A small self-supervised audio encoder (BEST-RQ), trained from scratch.
Model: 4.87M parameters, log mel input, arch mobilenet_v2, activation relu, depths [3, 3, 3].
Training: adamw at rate 0.0019, 7900 steps, batches of 128.
Rows from block 6, named by matrix and row number. Rows with one number belong to one channel. Each number is 500 + 40 x the weight over the matrix's rms, rounded and kept within 0 to 999. All counts start at 0. Numbers have three digits each.
# convs0: expand pointwise conv (model.blocks.6.convs.0.weight, 960x240x1), inputs 80-159
# convs2: project pointwise conv (model.blocks.6.convs.2.weight, 296x960x1, transposed), outputs 74-147
convs0.850:449379525529436538524425539515534476511598438462444483542411548518450442535439507423543543492560458520421404463506497538496427580530441522552470458476467549452569480476557612526436439339557417444498492463506542534484459516481479468550472523
convs2.850:541528499506513336457509435640532514523568562564430599525464466522439460609540398423547526547570362486391601593412486482506464453562531396621528440538291496464449540474550469513534480504522513461495492347553374447484443550
convs0.851:489506506519497503558468547532469518515503464530520479491431454486476460511522547500531472474535559492502485486605526477466471483480381461460478511552527463616457514459518459525432500523598544570462477525455512477513512474438487586527509540
convs2.851:429518418476501531508370454489498597539500492498485378555476459394506516572564528473529548491498509587459523493410595488510526500526495461521512461574511506456466517505454561520542485430505531480512421480533480511457489547
convs0.852:493491565541487509505445453452493474499488489498470454441469452496451514573500508536537413509542479533516495542526458569546531467494512479504436576551519473563480457543436516447445506490498430463396444531345568539551507502461592613396514489
convs2.852:466503491448423517498512509538534481497460519457451517473460442461476470504479501492509495519463512534450479441551528514481524477499512491485461538480477508487475488480494489535498477527540463473473520471441577517502488490
convs0.853:503553517516522550443551543494526468489451481546453447498470562513487568481507540546549493453459494482546490491449489485489439546420582498405468536498474444514507521441519454518414576523566546495442487515511516437517470505554484452450499513
convs2.853:482496473505444561463514510467475524456457542460475380502512550530461539501563585530483610423535457549442490514464444515572555492519468565521442539452463489467508493531466510499437453465510498508468449460447519451514509393
convs0.854:510511513570464498498485439503457511536550477481412536425446472480474460531482541520507466499437509483435412504547495518516478508553537533495485452592502450512571519495453463516527476489432415483522491513475577582489519548491542480444530472
convs2.854:422494476479523591460449500503486545458508496535463446488511461547518495508476531512522553460484480398527440532500491496487462546530465552406467484486524457557561458496481481498457480485508525470410505554442553487522520533
convs0.855:481477450507496452482515444445497492514519555479511520519482498499445444487412496547539510572494457589511476541487512516562546547527545514520530529483534536568512455461510509547494495497465521501439492482590487513512567551504522569506512528
convs2.855:544501489468476535501505529576498413478457518524483538524554540492505500491510517550535494536502546563534502466507514507519507546555511513504547513475516470523499549479519478496523529555552453478441541522458555462500540546
convs0.856:492533507536440515451535448486512488488488518467556491468522439511550387537487455420529445436494487465517481505472423496495532486496483443573591469470426547475508509548533487468486517494527466554468516520414505531537535471565525502490452509
convs2.856:377540503467502483417544548523497469522493526482458442465406502506537536538485441487470427503561520480431443511537502518451489451473559489512475476511482553479535480409513496442541448423545444511555550455508494553547526488
convs0.857:483516520576503458483486548475454533601470488497509475518560514495459533472485440469435472497512511463495437579618424497584498504529466466497515479494476458570453521527608542532484509501520479509584511516433434489448531482477508519502413468
convs2.857:532450500448578653528393412520463524488504348490518515555507518476568471432537490581536574474493553547515447510498534478538421566521499485471389485413560444423408481586428446540534456507396542513507469552447593526508391516
convs0.858:548423601464528440473517491502489552585471494481548517465539480480500566538477499539482540509445555554504545501460535514464437510436430526544498399561551452572462477540444444494492533513520572515508484534576511454504560553514481529610541521
convs2.858:554472469539512497468492554540482472564505488490518516508536471444507449535526516446499506478571499560586540552531541511513553520532512519489506580519536463565579527527499481421516521514501493515457469472544484442519583528
convs0.859:523459640509521510432448499547505497492538465514463515531491473499490543529457552481479461507544481514453486549532552486506396543521472539503420473585423560488509492451510538468462536511522499502515494422514478481516454503448518520474529523
convs2.859:444466426488499477514481490485495558500461561459494527512472508458531490587494482562510539397504461432505523451458589506536488513533544433463479484543515522517464520540473548528585532516566506441480509544425494533437496447
convs0.860:532506602442545476526518466509546526543452474508518441475520513419497467497521507433532563469509530486519463556516545478580496510484466458500482425568481485564472548466512487507428561587545527550539570508432452469447557445530513531457472471
convs2.860:507560396503499418407474531522453521458498560518439497474456382471446439529525463468477521504564502451459517498457519468483467470568484449475563436540427574543543517464505482469493489489576506486439505448468457429497531472
convs0.861:551516450461657436514509486462523503516477509517540471517510481502491559560516503582509504565522495460593497511459485505529526449442521486456405564461603509497471515402487483443506510475536542540444497502474457458492453437457482574520486569
convs2.861:465544581475512511507559546409519521517544471506588513469485529485514501462525506506462506437503477474520497452553469495529520468450504515510456523534471557468517511499524509492469499501489495565521497472516473461515497444
convs0.862:535524590509470466460501503584484547487491415527441537548454508514527551528477508512537475533497556524510440486493534511438421550508511472493517488572475526519430553551553463514524485544498427550516514435502526572439465497502529510513488499
convs2.862:477388486541434465527532517548469469504502588508471512486492458520525607534426484595451473511507455447483512455418557498537486555384450475483517478509573501496470512459479488501547516499537475430530512513448464574453502565
convs0.863:496456571512447531502456541444509470460577534467479515498534600553509446510612559551537536527524453433439530500534505469477495514428514455507490539509538466432475488482446472531522507507547443452530509493504463528485514503487463521493487437
convs2.863:427444434460469543585490518563559486548511549507543441422524463550500524492411421507463472524458543394548453439515572429549562460521504535499525458495584545501494520552531446476527562535513549508519485433514507476481496485
convs0.864:493511555539507544477526472502483494482508476454485532469509397535542506611479471482499404465506533502574510495480424627491487469510496492504502493525452480508482455507560502453508557432539434516523497520431593475469475526524596529533521513
convs2.864:479534507469528500517499465505465517442512515507471518530485486487466537456486498553548505502446486508467521524512500521457509562538449502517476492457491499493413495462519492634505448545498473506512516495455484518551425489
convs0.865:513541462520516552474480496497463475495480449491468460554471476486526514476437458536482478460565569486472467426503498445441516502464471497462503531550516497524432551456509434494486477461558488525461453550413522532528482524496466527444462518
convs2.865:500537515494512481530501461454461480504534461560555535490508476505475447524543488477485502512458523504515533510524468470482490469501538538512522468515478513510491517516522510530512500547470511549488509473517514484483482478
convs0.866:536521508498515511514486567498535489498451438502504427493521521472499515508526485481505475469513513516525480505507480472479498481484567470448441564545411462488544530546455504523459480471481505499541487464452512511445494455457524489462525482
convs2.866:486531488537520492511525501455491509489486496507508480496445504430514497507493515492487514490504464510484455505470570511496465521467521483509540474487484531466469491467486527520519482465535477508506508467503503510474516472
convs0.867:571564456487506536597420442480558490450462456472502567486506444530513451521508460516526438502459441442540553453502557510503546439471472433493563471478537402503507475458544476490495537455469493593502481567450490572519547478490521478525474466
convs2.867:497440448560534471527456488525512500525445539561500490492473510616530533469410481561537490524505510343475500512487459491494470557508504490527583444428496439493459482525561436557498472490462509526533549503458435465503453465
convs0.868:544520537549527509504501486483468499499419454485487516470485418491515476577486421472492498547437466558543484558591458498522516477531549464483491505510521449505489569467602528543467512500471552536503498471424560515483479518444512514498420458
convs2.868:479485537511480452464548504537500485495496544457498549447440493456473489522437505514481498523540458510504504485492500481485481495545499520494540515519463492564525449492523467497497518460517549477463535565456451510461497527
convs0.869:545495457488502541443518560498484544496416423577494473537530508475444492511469455510536475478551484480609519486471450511477518424596552503429469547521515448546478512366569424531474540468429585534447488453476488452483548476499501479450507488
convs2.869:559469542545490474490495530518524530532473469470488533504485553531461501497503527489519534502569506546484503511491461549544474552451487538488507580460477467481468513524513475478486463490511442522488552497466533453428523502
convs0.870:555483535410466471519443432505516528550489462486482486550503472439545468481486518484485595489513444563514544445458573494543508491413524473480437451552524466546480497496399476524479493600529466511516486482499549543500527510491493514497528522
convs2.870:537452462493533518482506458472488533498438475541526537512464550484548462506492546522455522450518532523512543509563568548480465506473561517526492458463523482528488456535499495516509488493429549556498545555446520508466473452
convs0.871:450483469441473487454512498527504532491490524444460447516554509517486467526488568471479491572512501539519503538440505553579480506499530472449518430471495549487524471463517500460507546591482458515486565451572451539490549503525431483472508566
convs2.871:478526512522432520520510491492521485497396512496539507523518488500558484539547508534527604461479498464454463452475547541558447468466511531530521505489450510452453534496453521560478474530515483486461501487443519466458496479
convs0.872:490532542521489433423492563490454550509515482534586467488572397484580492481473423533502483475449466543524464494522505453533518490457489498532397598536424473565623550500556484520436559473535547500481496464506510476537564550544519501581534441
convs2.872:453510397532504466420500499520404476553488428489447418476515574526428503547499367506494516480538509451446478530608474444450508427574588427562513554412538526551546380565491472438516481400494514537526458434486509443586499436
convs0.873:520503506490559471497481491491541580532501542548502540426469444490486515518483561472436495485454487514466529496505521506498512529545499551519494453481464487521488435455460473481522550528513450504523478454528479486536474550559534416506542472
convs2.873:501468520554392519497478500474528484497488543446526487532517476524550507533499523516505565521482504511523501468521533489525476499430461501525495539528531504542475497489431547542506509544472499479438496515493520549499486526
convs0.874:546515453549460488452478509481488575456496498433493473515515510492458481508530509487517499466564518482555551477467473509536482395527495527591562539543568447548491470404508450513461508516452535531463530454447445522499478489501545510478572471
convs2.874:509504512533463500526516508549534514563479479484540502508488497595560519502479507511555527535529509513496393553540462549502488512481516525508459585460499513516474456538476521513489473531479467497458525508489599524451521495
convs0.875:537509433498568480547486466474559490521446521475522480462457500531472537532498527533525459575463514508568499456463500549561502490487492482485512506448530470541519447514507511457479500491447513532448447561498492517489530482470527580528524522
convs2.875:485535506485481495547499479520479495513406507513527494552477460480518465509508491554483546495486507513497465398503545549490505504479513496487562473509503520489429499483477544571522507533546512457475558513460518479452497514
convs0.876:512486472502509510455456478464494451464517524507539511491529405513515439507471546487490494500513544472513512450511464679506505485445450499556521483507512465495510423471467503460490505495512464492483489546433492561547454599493557508514495493
convs2.876:464483533545449453492498500465519536441552517487501485538437589588452538501405448528447510530456539469507498510527476577463496495439576414486404447450494511595458458504496475594428525568479545533406553497491486505484448467
convs0.877:552493443504577368486540509526515530548460528575509464545542399510485479545417488481488480494464576506515540551474475474507447508505487552469451452450547511520467518447453489457492552467577542507471488402527514416480471500503434559560536623
convs2.877:441521465504497541475308443539525488533548470576501428621426383481479502512461430490454516645530499491540430435465507535456555581478568411527561429539524548556480465489466478517540545452509537494427569456542463571455488595
convs0.878:486463488471478480501531583539548498458529488515523452506479537493467507480530612488531495527555580514508586441461464564484462495472506586466467565492496520495579406556490506472439537484475511510483498457583502547509495534547519463502571489
convs2.878:524518449501476404412533591547471450524477575490430513425435465479505469514486496453517449487612478489468485477510522448454546477492526450515561499488451473542589466467566530386513438453550457494497500492478476458497594473
convs0.879:534489551536447518491433446483453510491486479469510503494473417509505485508446467492518458503543527494498497498529545569485560483485372489615541479532512454519456454483521510480477486499541462537476479567439503547563505572495573525484475492
convs2.879:480443516474463460496514510517537530532458500449519501466455509550521480540418486511506483495501527443531481436589493523463539461434602454540483494458511524614524460533530486517532514558482523514411523462421503530462493412
convs0.880:468513435448546497539522538481506478541468440564602499562488464446509503540547487576498523476493541481506521482493483507432546503472408488521451526498503470572420537443474450491529440477569467505474470569430509527484515484557521498543485476
convs2.880:474505544481505457493516513469514455597445502510533524482360531521602465460450424545491502465535570477549451416421524549465397409407530510455526477524449479576478499492453463533480501522499568553430554523505506442507511460
convs0.881:463511444499491485495508470541538522505488460568504530511531470519509495463486515460460471433479505448499459506503523515456510502554496474445509444495483516482492495532514481501468509529499501481545469471499484498566503504552495470479501483
convs2.881:518494529478502481482518483535491513493488511533483516549489548571492475503480527528454496548563470532501535535479476526483505562527512513494531519486493464508490488483524453494508521497504490508499555540497455458508512539
convs0.882:528510506512534506503480493422506461471497520465549492537517474502504460513508461628511530510476512490524503454526469482504524516471471506505526555451557487513506547452531448493476476451529532522452496529474513514534502532505488515606461529
convs2.882:500509493463539484504545554448493501498499480472544501467507499437448524474499485492453502446536459475536525490483489448537496491497484478478475508505523507486521458538514516467487513484515512490504479519515447485519533460
convs0.883:475531528495523455507480479431452503520528514425431523514536519500560549511536542499499510499537455488489519517537502424546474464488530527462513492534511426508483528455451473537524512495513434455582477474496490534471488470516449497523518455
convs2.883:488453490442445523449508511494548477476492549521461487488454484536505499526479518486452480463510516474480543491562499503479508486459506519503491514522529531477531408519498505442487463383482501516548484533522512478504492462
convs0.884:537419496487475524554454472458501499487475557463527464498535448525550452565562494529511551476493537554499614431539528518467455467401510443533480519507472448515449532531454510454530525468518555563481477561415624500463467567401518500531503487
convs2.884:526462490433462497516564519494522461562486546484521529433505535479461537461410513488437439479479499534549581433520562518464506493484500476485507460519603491556508451547541487499449554472487604546539505510543468465530492517
convs0.885:506505437485510556568543524484598422508473569517522628444543568479510476465577492530432569542477435504502525497457524447453527481469518477485464497447516455420557541396479526485608476499488488527477521534518462491479432436464475437444486516
convs2.885:504502452456555495489548500530510446539457499468560482431542535538504543456486498518583500413504487476516535511449476548516504505483503494562478449527461484548549497540550499524447511494498583502478390420511446494514494501
convs0.886:503534515453513473504595482546504525509482442478591486567513482394470475481453477496531502453575531499549455454435499513480484519505522502486539450567484532484459567594524438494517436515506470602508537459456494562393478498575527463494468508
convs2.886:471518545433500485467565493562487460465438495481441502513447586545556484462490451562511510471561485498485549524438535517503479510536516480435519475471411416509474464483522440513465505482573516487465523496466440443548503524
convs0.887:526452584490514515454501544590482466480552454478490482533459511523452507524506571471433520483538536490436449425540535549451360533513480480492443471542423571500480499466527511412528476502562500561562454474474512544475451480475525517503478598
convs2.887:486452436504500490523508546484495494502453516499510519506523606403445523543486483557461503439474541512522539484482553522548426466537543436401489496501548515552500543541457475506502578535623498498441522524434530533519530493
convs0.888:497522485518535466517465507487439526474523497478463478521430514524523466504603482482481536517459498484501516555526513490548435477502489479537506524482489492542514522521497571512496475495525508499502522500447545467506486489474507542548486493
convs2.888:458516451493470518531475516549494563504520494478495483529489448517451503522501478494414487480495534482503503421529456484516547478489527437475513523495543512478487467548482512503490524497505520456524479563524486497507507458
convs0.889:579446530527502489378517531552541475574482400568466524524494525528510520533415502527483452508500520525538466390516534515426427531496471486407478477548457514542463511509510477512442550478509533510459372459494526510538464518470477511511498532
convs2.889:428365485514462565488361498560571492566439523501525375617512532518507551514471572552407593499548469516506424495512477590579616604402423440515427605478486456495479515536486483523532512493512497446462501510496490421516501546
convs0.890:469547496533505516527513412500419522444503486522479470515502350548526519499459448481486407400488493438521455624463465540463461490569564461470513526551430448494525510532428489521450501481561446453473501487396607495477501558583529529465480466
convs2.890:459499484465524495449437518459472528489535502539495504471453446482540516424512453559528536490530494465513549444457529443505438501530452553420491434535486489580494489499479446538485490511517537619383514531445472536531457594
convs0.891:512500546400535556559508515593572499468538453521515534496417513460461464482471567514526466500458487521501497471356572529522470553469468523505530447486419572513538452483475550491483483514488437467465495513565485481473565519523519459502542563
convs2.891:521483505443536437491566523550546548523602573488431520424467492439448561489422490424525347527525445522528517557477501444457545462617427483485480470580522504555586497480546456420520503477527502460538487515544466478581521472
convs0.892:467453481507477434458453556474392518528525474467541441501469477573555592484541505453458490470511585473469515475558500467492475467461438532523511521481513504530520489538536511449461515487483496472524483555527485481476503504580475551524561471
convs2.892:490485535491509505480486506459554522473546522519520468509487439430414513521471543447458445504503505512524534526542534509471537488580422524497499512586522569503543479517474532460491516431491514499554479566572452448491508544
convs0.893:507441509493586465502540443490587491545506441540494587442490519495519548550588528501478509576479493426584531515524492502449554443480494497515480482499532462512472481426561558551506576496511546514508470548506488436473476407427505534498504476
convs2.893:523485530483524497469508519520570528515545501449522537507551484510527510465538486468591480523536474518516543541501458521556492506534467502526437522531479528473534506532531541456469499506480494431503425449536495589492506529
convs0.894:547535485481459503528461492476565512464526502498530550413490506502474450520530496467561456538430422498484543549483506451539590505529509454531569464457516489475519491419446516498514522485487495529483551426521429511457567450504502487481532528
convs2.894:494477570552470510506382516491501496530544495588561478551485553546542513508518547530475532506490540529488475455512510578494525522447495464525498461499473493485479507526531551517528484487517458512519499478490570491435508491
convs0.895:447539458511459442487559495523514504484483468546480478530464497545503522497490476497472462507475528461513446566471503461489478527521589509457511437482481525429513530501536513484457487514489474521525550465541441542506492455598529496481476477
convs2.895:467571468488432473468521570412465489559575539476490479472484473396429547480554519486538537450574429518503514486483557419563562425494515468487478487569472552466551496451467547451495430447549457562482448456544491477571546459
convs0.896:505413528505424500478515433443501565491441557481528514465541487540503515425548472474517506492423498459507504487443511517507565498463561465571525427528543476432532449559533520480485565521466449428557569543558461400494556523513507488498575479
convs2.896:536453538541559451539540475427555529510498496538568504541537474524492537486490491492621485592482471506491538628514490535518453520504567463540566427399482485456486465512577551503533464508484462474529488411551543511444478461
convs0.897:457465476518471508483449469523502550550514523529481484481514544507499435487534533443468517517481524453410501423501489484464493502543507518586491483465505514471451446463487434447563489519477451494591500526513466535559490484525485460503501505
convs2.897:518460533487526571511461539574544545507510489605519507541489523532412563449463520496463483526507508517555497471527495601527608551463450464487430447489565466528535522536523486474438515495510493505497532522580496489489545516
convs0.898:502475497558485554519484524526561481469423512505537490434500467528576421557480496418603453500474630557536468517508495492367566494457503394512547523514467506436542546459542506463463524508556572567443499486424526549471448486430485487439464498
convs2.898:536516557522525482554462430476498508477490455562587590590575493507522444533541466523492543540412572479574513541440509510522345497487495523478498472538492520571459603538448529570507585645503507461385529505516552519489480527
convs0.899:464492537481497475527466509494472514485520486465460459498497501479567515514538527495550517474510539566466529528489507464508453483516432569589510510547516469526531514503427477470481508450581445442492481484475538537474453480528444510527565485
convs2.899:423481541494444538452438492453516522495497507455506475538521487486480493529531515527490534522475555514489507488520507506490513530460504575508468531487537527484497485519480544494498451476480489477511482492476538523495471534
convs0.900:496499614553562488458518522455496483553492514479439462488470542533519533513513517471517547496489529501454504558532472455473415528430526557510539512510452457457488497571468499532461495481533466526574565502453490535471472470516507532495452487
convs2.900:474462473509473492484513504463599509443532561489486465508472417420377513544446534441468489475475416462516482537473546457498497516451472499511469456581522582528533470522450529481475514460487520494505464512567457473496497479
convs0.901:586523478479537531562442526458538544488484502477470540515490531550532438532535537444526487510430485504477555528468429501522493482486486515513512507490442467503489471555474581515504470501486445423486498542512523502456528490470482505551492445
convs2.901:509466594474517471550505481522532478505533524524549490529497440540544456517479541529494467547481486588543533512553483435482498503478515586517569452561495533540472511486560466519554539546456522533472559517533506509451463564
convs0.902:552492518445535480507515498516554557525503489491512406522438531487403480439503519472443506522436444572463470560494597490517575569497484530461511488485464516543485445460450516547393489545592513472561532455525478412547613553486489606492502571
convs2.902:516546509480507511533598553510410436476425519623542490435588517541646490383516546562467482491469496418472505444573387415498625460464578536525627593443468476439494441601576580515417599477511546569568459508545432422435525496
convs0.903:562465496551418557528454549455459530428506487477422446486486521627476477526484508486520488441524478483459514539535455497516498478580525491483490549515517498507529458472540480541451518522472532444434468488562520467551601520501440489493483455
convs2.903:503512540534522561547477473504492516551550447554556491491494481457498578452436476529552510559473463555608469500442497506529539535489459432514430495471549441512511488499547423509500519480460512454509491473547485542520478517
convs0.904:463423516406479478417511462421494525492500520489485459595504458540499494513519555590454519522486500468558536553448453540521472480527611409474463479483506504467484490487456518460535528522463474594467582508517470507494418461528507546390520523
convs2.904:506565534490511485523499498492534518549403516528524491480496528465487481486500520467531512466501480478518522444434536505462423504548554528509579465499507465503443559480543465533523526549551507493497518444526495452522527426
convs0.905:514427642480448458469413527483492546493537535567491456469542499489513549526528541465513561427498480535479541514511522518532425509497499547605452501539483442541512470442478484460488528528488468500545539425476525497450526511518539490507572464
convs2.905:415490458480524496497496474489495557487482537565513502507462440496550491580489483548508497408459577471469505471521464521498559485516510527520487541526466565464483500525516531508545493494515498414542482486426543459434473442
convs0.906:551500443517476514479496482486468497481450501508482487547555510519506489444446439515497486434486497516514486510490507466496504474484544503514548479527540475497471514503521475513467513473502540447492399481506485499528474526525443509517485495
convs2.906:491479541387513482465523524544528516482481526515469477502481514488530530467481498514487466549544488550499502520514476526501557581547495518543483501438509500493517488508563466454516467472531457534523508455462487445553513490
convs0.907:495463486502472479497497483481532498517471529498513460522558532513512449397526543423521532441481511407516550468491510497509485467484546480478496526487510450479510470528445469491460529570466508520520529518498452494533523442565497502437532425
convs2.907:505468497458538503528554527506501404498472504500498565513437491468492511511451454475453479535507478467547462486534511512539475561529447547488500490514533524480459535445467446480561508494531455506521560556480484488499534499
convs0.908:523457517450415539468472590492486511516441419548446462573488508539493542505421506553512509450516505569584508478443556558462455503449490493410466549575487454588504481439546412594376533556502506490441480454530530525529512546527446468479521497
convs2.908:501459482532494544453454498433514552555561440400497480488521530440406509470498586489504572472538416502539409531468525486540614565495476460518413610417540505504554454558502505476481481483467503453447464443456537594552520437
convs0.909:543490533457520500513495486496558535497479441491509484494494481468477503520480496478570524459486482493549513505421481508546481519486468546527480406514499480426552469531507479486421521463492490497518523479534468529473520491576546444537578522
convs2.909:506517585526509481458477499465458482471517447478510481546439565537451505487532499512463557472532482475519548516537512573497513574373532525491493499448473460489494465482540495509433437473499462540478495521500446539479523467
convs0.910:477491471495496451511498421579476569520488492550555521493567470441483417505516495463469504426457518484466520510495534515532468461562445492597530396507494474534453492539440468433553458492499525508556436477469514467500486516538489493578493511
convs2.910:489476535498477503439427528494504477477496525490492497542437451478488446528496504495405470527531554542487533436544476508467535490426502492481501532534493538518532441509520519442517511456506489460519551569459521486437510489
convs0.911:531488544490453602558441517487527526462487440515450550496519463512492518520465505532438436440469498458465469539537537502455462506491487456407459515512442423556500500490571484550492524543530379514521545537462511457503531489479499445461458477
convs2.911:493439466551542496491437509498544510561488475505467526448473492532555492486461507529586529444513506440519476510486548516565443494506436566485490497459485449512539518522507411494452445467496489507476486463437513552510491496
convs0.912:518561403492555494566524493496542574466532514472569477539519514450466411449570524512503548481474462444530516469465488475531476438431491522543537501476536422538493534511452495556488430489537540523486516560408433522469460528503545511555486489
convs2.912:541494569499477461520560508527481480455538520519441553537489465476457469530506518497492476574500514587481520526538462483492465497573475567446517508475523484481441532432501467514531466568488428538510588611490537488559489495
convs0.913:458456511532480492469454533462455532512461515467557459603495432484492498470468470567482520496514512540516514497536516483483493471440476475527489539535514445547460518492498468548440480527534514479458510557492479500549502541498480483539509487
convs2.913:477466463518434488503487544530533472552388589499493478428503551511553548506457461549548472496506541469499536476520525515488480423481549481474566490503510410523513474514536468487502505484514503491531542499505514460492512493
convs0.914:537520559503548549492483487520491487538411474551467577418482444513524493561478383472609535515446501583549486600500506480459506546496479433442491533477463442526540565429576495555490576513557548470466525484453617504450473496486476519475445529
convs2.914:517494498525532428459500539537471547514590500476468580422465487494478492496474518487522490496546424454452478456506526450494443529593464531486589470486502535531544449494509482482511456432534527503484488505424514582506497504
convs0.915:462504474534514520510519467533467493524483489476465493533471468468500476474428489500455499512459540538487475480483514509512470501494508532455445485527482506520533515536498525484494494503510546481472469519544548484541504562470480489504485522
convs2.915:484521472421519541523552522575469507498483505499464523483488511511480572472498447539489478441494503462517481461508531517524494493487468526470440456506548479457485525454468461498502489497536483534536509528514482491551519526
convs0.916:513499519557483514476475462465466515525482496501484498520444454513537464595499533506573481479463530486529444493538511547417465476490544444501512505508547498512445491444524471506465467534439492559481536479448532527529469511502558576513487467
convs2.916:526486434417488547507508502565500463516428536563428524457484535551533536457452516545521462538492514473516503509469517542430498537559563459492536465454548430549493497499522434512503500508539499557501520504471498463510507477
convs0.917:493540498434528475509471523507462557570513503442494453575490488515457540489457558468472534511462498533481503496439549540569402494472496486468473491487493528594474414459475502469472474552447561501507543551521464475532499515476486524495516609
convs2.917:496488528489499498529466507533514519502427474557574512519476446480496485531452512529502543451502493488613474397494489555534476517464514448515518478498525479563509531524509466518534537542551505434393537510433522490491538448
convs0.918:553544482524501488536462538471496575534447448505467481493363450502460503539478504425555508513493596553454525545551512438512487515471414583503546408572534460531488475447547488568379536484536528490522517474550444576502445518553485461564508480
convs2.918:491476547574492442541489432499586642485475569551663468536435322504484521580486557442522538536534446504540537471420454495531457516477523474586604482559485501501460513547549547539537528488482523428476494538564430520377494409
convs0.919:575459453461517529530474539488552464496459496485441469562484566552511495507469496502604534468494486473514484506439519465469486555476481439501536463451526507433505503507450513521473479498534476524451524490516482539500508440489448536509499551
convs2.919:497510512513532492527488441491486532515539472505530525526506477466450464528505523502493518468446496515531498483501515491491499478532484499476494496522502473530479529508480487549511531544496543489461513511516513504511465471
convs0.920:451506547535467484489482458469446538518545569454509541468575466489502517495529464511489513510548462516523512522542499502561501430504507482536508495556562414511497511462489472522574500497514535477519536464478508487492495526469494490530512488
convs2.920:503514477486499464465524506489493523500524536554467509439458505463557463490488465483508450527515537532505483568493537461430474440524528529479503518484479471529543458519512501458510488496500502525508518506502559406563515477
convs0.921:597495539502478468484561520453533488538437432444411570520508510495505454508501454484487540496459431516562563540460481505536433459484512551502534477520487425492542485509542517580438544501467435492488516428488536573488493483564544461492490423
convs2.921:548502558557448502428492523503536482532514512539493489568465501508491524512495561502529505546595435525510477529505507620467513638404505508538500567451504490514527440465562521455485479476502421430490539491478510583494552568
convs0.922:603493525470486516485446628489513473520463502444437530453545590531540481511505507505508636487441540550472499413491465531484451556435425499505472540482521477471535501465504426475511471506424506567517517499547535646477537509430468445553466460
convs2.922:447490571487481422495530509504418516572499541478501486458452428497581525504562477529426524437543506533470467397423467431531445391413426610430539506596486546511493520420396483498526473476561519605467487510478502504517490495
convs0.923:534508553474525481476508499551495560470499423527556504544466441453455502587481477525534476483525555479523493506523543485471493494453440513507457459528543527543433563450586502489461495470580537556456490493470518465462418477531505564536507569
convs2.923:532445476563499501495526485523472499501519539467462562478513525529527468522482527522510507490498507532480474549518508476507515518546477580447508543473520483479468505546459507507485487499488507495510505552475564507434490516
convs0.924:414464428542460494427482466514478557510488530498533478506541486504485404393534497449513488463485507447532540456485551497491498397495574478509488547501468461498519455531481478478501531556439506503527530519504428497534522460480505507450565466
convs2.924:529465504472515506542514476518489518508502503461458534500474531521482546520452497510511483504491415499531478502425495577520457577447479515505489430524558496495467553449464439488562493514535473486529505492487503476433517466
convs0.925:508493535486519435405515482520471462496554479557527525513529485522452507528513497473535473486550453457522535539512522598491505484507444532562504474530526541486468437556542519470514511473525504496526472488476495542540476486522582580524532557
convs2.925:455484478494462501565531484488485482507543523496519519510509552522452528538453496554476502488442540469529530489527508488538493484509480527479485512536548520510469534478474494551524537557491523493502539521500463475519482491
convs0.926:466461471524463541544528596569474420472526484505470548543452574506488436486470525477469402497522513505488420487517486506448427535544513505442479537474404570474502521508489517546503430468475473503511447434506507450449487531418481452498434476
convs2.926:578480584589499469483434482507543520511544535518520566572516485479462468466493504497505494680527495542511454529437531496480465561495465453518520445454504469518488509491509499497511499528489486498483557499544526536492498577
convs0.927:525502499422560489507508487515512477483488501512503499513485525505515541519502507501547526535503485551505536513476563487469516525461483526487494519485520531487489505517477511484509506511545521500475485488538520496489487492489486561526515521
convs2.927:488516525466511491495533488495476485501491472496509488488486503533530511512504491510535503478505476485503485518507473497494480502474539526529486494486478470507505496473518500508522471496495489501494503497495493525496494484
convs0.928:448492452476528460486481519500412529550494440479485475557537430514537553493463472513521483556523519533489551545528444495558482483459472520472455510510426475549480479561526564523475576489536525447525464515509525495437484531514465535510477459
convs2.928:520514439531507484477469549529398487559565523533437554502465473518502536490502352555519472553560529464484482507473520464506539521514549418441441554408549501483481480495502516440563452516545431456513542469444546568503537523
convs0.929:484448480553431494578487487487497525493528444441499507440435544518490475526519539512623476434501540503438425499535485451450468519515485482510529497499521493513529528496439496467456484446494507503467431486494480531489469488513495508455519475
convs2.929:511509522467520575494459537517502512475471450509469474506462512485545509483484511479508477479487512535559446503499503553473470532494476473427463485499543457524541491483482453458505511469513467476516500530542546481518555501
convs0.930:525548402460503481536509531500472511507399413469452453568514468497558490520462471487528453576525557594560499539517458505493560485558499492417515488521487472543487543578542531587469539524495479497500436470499538542457499523479481506496484463
convs2.930:437462438523537525554481516502482484525460482580528497512490487502539541505481371554501500446467574453532474479481486467565482437532531457447473536475551518461467534544448462490528529516521487474511491484498527471515492447
convs0.931:538402513480477458528498496486414558502514459454496522478486443575518569568443526522507467484613493537503500550533492608472531531530471497563533479519442505524453421504541541520504522493573460509514470408530554509422480608530517515516478437
convs2.931:449494523473517468483524501445490456569488485430519423472471626511562523482526499511507520468514465525500443536516505501472504461460599518504464442453482491605503496461490475545506463553493552578390474445524514582553483466
convs0.932:531510432439532425490460473484513570547542466528529474481454507439461458569548512485520486565495449448472522451512515417559511519616552523531454456404569572538408545364442487441566493442442525563490537466501438484447510461548541498521555565
convs2.932:450475551609439507497365522516629531500515623535563501561438486530526499507440478529568565564513571502502446438491499586510443522456381475457490519506468445516452487490498522529498509501490454432454686474513583556534504562